A small contrastive audio-text model, trained from scratch: 31.3 epochs.
Rows from block 3 of the text encoder of a small contrastive audio-text model, named by matrix and row number. Rows with one number within an expert belong to one neuron, the router's apart. Each number is 500 + 40 x the weight over its row's rms, rounded and kept within 0 to 999. All counts start at 0. Numbers have three digits each. After the name is the row's rms in percent of the matrix's.
Before each expert's rows are labels from the 100 texts, of 14976, where the router gives the expert most weight on average: "tokens" is the input token at the peak. Only what is clearly more common there than usual is listed. The data: struck, bounced, scraped and rolled objects made by modal synthesis.
# router: slot weights (text_encoder.blocks.3.mlp.router.weight, 32x192), inputs 96-191
# up: expert up (text_encoder.blocks.3.mlp.up, 16x96x192), inputs 96-191
# down: expert down (text_encoder.blocks.3.mlp.down, 16x192x96, transposed), outputs 96-191

# expert 14
tokens: ","; "glass"
router.28 096:407499501559502511547484517464531499490485538481456541541478550527452552456455510405420529476515520490505526487546482558507466508400502520450538507471499570538445541548515481554449445538496503441424553520473537467461475541522505490547500438541510447444470536454536525501451539526467443402
router.29 077:475447540568415500555516530499502499472493472453413548523522484521547531450488385430404501574555518538596569511535524461458518544506486483470491520497532481452484498550494533514400533501542528449491460543559524496456449500508540477500464517489567507510454475534503492501484473449508524451
up.0 089:471483459518494437529476467511553476509441554454439487445462527522438536426498557426468419491503549550481474515510478533569529502452496538479528542548492557474454482532510510540456464556503521482441506461520504541432494414590547482530442464541442467485510515464519400561452580546528442506
down.0 092:485489395548554508485482503502528531511516556497536446552441463478536422489545530499532491576477466491459503496459493483477486501469448480475485444492540567482464545551501502559487574562460463545479458502498474500488491584458521465477531478472486511361527503468480551403449458504505468484
up.1 100:511467470550454555571534533505556450452436514473439559513524514474466554475544476417464458562502559510516547458456494516455480488458509533515509491493476502577478466537472483485449433464507516453428564467566537514546510469541560503486474507503459542476441541510551473499481565493481515447
down.1 099:527533518478568471474519516507532484530535509466537450507487486556536474442540601504545480509445440483458464455528473514573451435464393552428519478513493545459485589506540479643462487512459505491480466521487479500497509518502487443504534469544495501443480500422466500491443505456500501556

# expert 8
tokens: "contact"; "ceramic"; "repeated"
router.16 110:406499438516523484491542462494560483521497578521402499550525544505508454495464518435469506515475546511485457536518480494494464536425525546463524522471463523562472494529498426477422484518537506533405564499525502451439488506580571563517531467496404479485570506475545476513497535557439429435
router.17 099:397498449521526501471547498473549475496475569509393486537549534494487459486452520411482483519496524485488476537520478492502504549419528518468509515452486550579468515524467432490434485485561511524425533493505477464461474499566577537535524476499420470507566522508562470524482535576404425441
up.0 105:453461485540519503540438492514445489502426571501401504530541542406464518527446509436409530555559551533542647478546507440472534532573518481553527503451495510599458482537425479479483488475501439488443457426442531526501450501508532511518465501464447474559488520478568465536488455537508474451
down.0 108:468549470431570432511517469494506545494488553562545458536455526530504477513537548451498525462441491467442429492575496569557509417455481549438540556489452608493499520512580476559497486535412555510439531483461493456496514467475489520473454464513464468471531556431556468509475506488480463535
up.1 116:497441465593498531522503483502500511419448499506486495488504555441424522530590422488516501450497512484539551473410466466445505481481631508546553459508473478562462502506447494475497495465539424492523507480512498503535520500514491562494501548460474528513448549545548493547499542512527512430
down.1 122:538541498481555466510547491509527508495521541496451473508422565504497474497491588468456443455459467564488409467544463497566483438460513546424542519489530529484467513513523422575443463526513549499484484532485551456475561482494503545577480436516446491466529486421548461554449593450427478510

# expert 5
tokens: "mains"; "rumble"
router.10 101:497502497557555493485510431540486507423527508530524499429489545484514530509453546560523480452452503503450540408517535437561553493545522437510478465502526424516471532508440500490570512480554445464582366502586479538537540482536438501524576468473491501500481479500448529514544489546476551525
router.11 104:475463445547546497467474428520511454451534517472558490429459533520490481460427509513525459466518521549453574462501580462569556530517496465482454507505492481488493572536467559506522520493495460449566426487590524590507533515528504455505553458491460493497504494491399570522497500574504515538
up.0 136:484501464545510556478526452447538456457513535483500451475548539498474457522496517527519472444448499504468548458443543458553470421551561513471461478488400444523562504446442497469528488437510504442539462546538450528483495494573550489484539566552397538465568539511480532513548486523438483524
down.0 115:482513497580530503480496438502537462476487549482502451444583533511477485532509519510520493443458489521485557464481473444528487454570517504496465457520449461524507482406443526495485515470536454502590412603511483531495493487511532457471603555556438485507543487519488514543523436488473488520
up.1 077:513535496479535530412549471513526470468521479454529439488466455636546488502526583509472493448469413508555518517456511578569521551461482518491464504468449499508559513492520470554494422442411489462492488509492438556521526485472540494491466476547470543515463511522459484555495533466477528487
down.1 089:502554527405441483515530513451511521491443554511489545569492476512552515509530504489469560485498492481557477498612502532516459442498522578579516543435433518482519459478466481572478482482456562446466564492455487451455485525483471532448513469505507505520507517463534424499511487488521445462

# expert 9
tokens: "contact"; "rod"; "clamped"; "thin"
router.18 081:514539463437490457510527497527542481477534489439516412565492451537560494460500492526505491528466480494452561487518580526507544541433436566482484485476499554473517541547507471509494547536459495538457506463527423549523489491463503509480487465444501585520469540483494489485484475525473534509
router.19 109:476569449409499490492487520532486499498532501451541468619478439557565474487486532478446534516503442519503522470509554529531513558484447503449435487425554528518552517548463451511455523529426513475464462480475458506505478528477514482502483442499491594498448439464473516450514422534493536469
up.0 106:482528490482561529576493535523526510424509485509500509549526586504505566529506521411466513495523433489425500416530467450527500462500482496421521474467598513518479536532444477523514511542501535449541431496490569442551535515494443557479488471452492548483462457458502501481531462489470517510
down.0 096:391493472485567484515501505536523524500507550514484483531471493468593433507437548419460571506519496537510505475485545481529533532521444459495474541443480500512553479499478522506544540487484479504480429489416546459461463564432527489475473439470459509519504482469515529444507390505463529499
up.1 107:487541527468529520590512575474542468447504462495463523524528594497502565512494525391461477530537441510438499438534471476526493441473466528412484481481573541506488537545458508570444498514492571430515451510496588458557517512490460521487486481471510539464476491458496502473500466494479488511
down.1 109:428478499476558476496458516531491507541513507527532510517467434496595458487423535465493561533522509526497522491505547507517510543541401479505474538474488515492535481514501559525553551496472520518478439510456529487425468508462515428463489434461509512507497477486485530418486373515479509546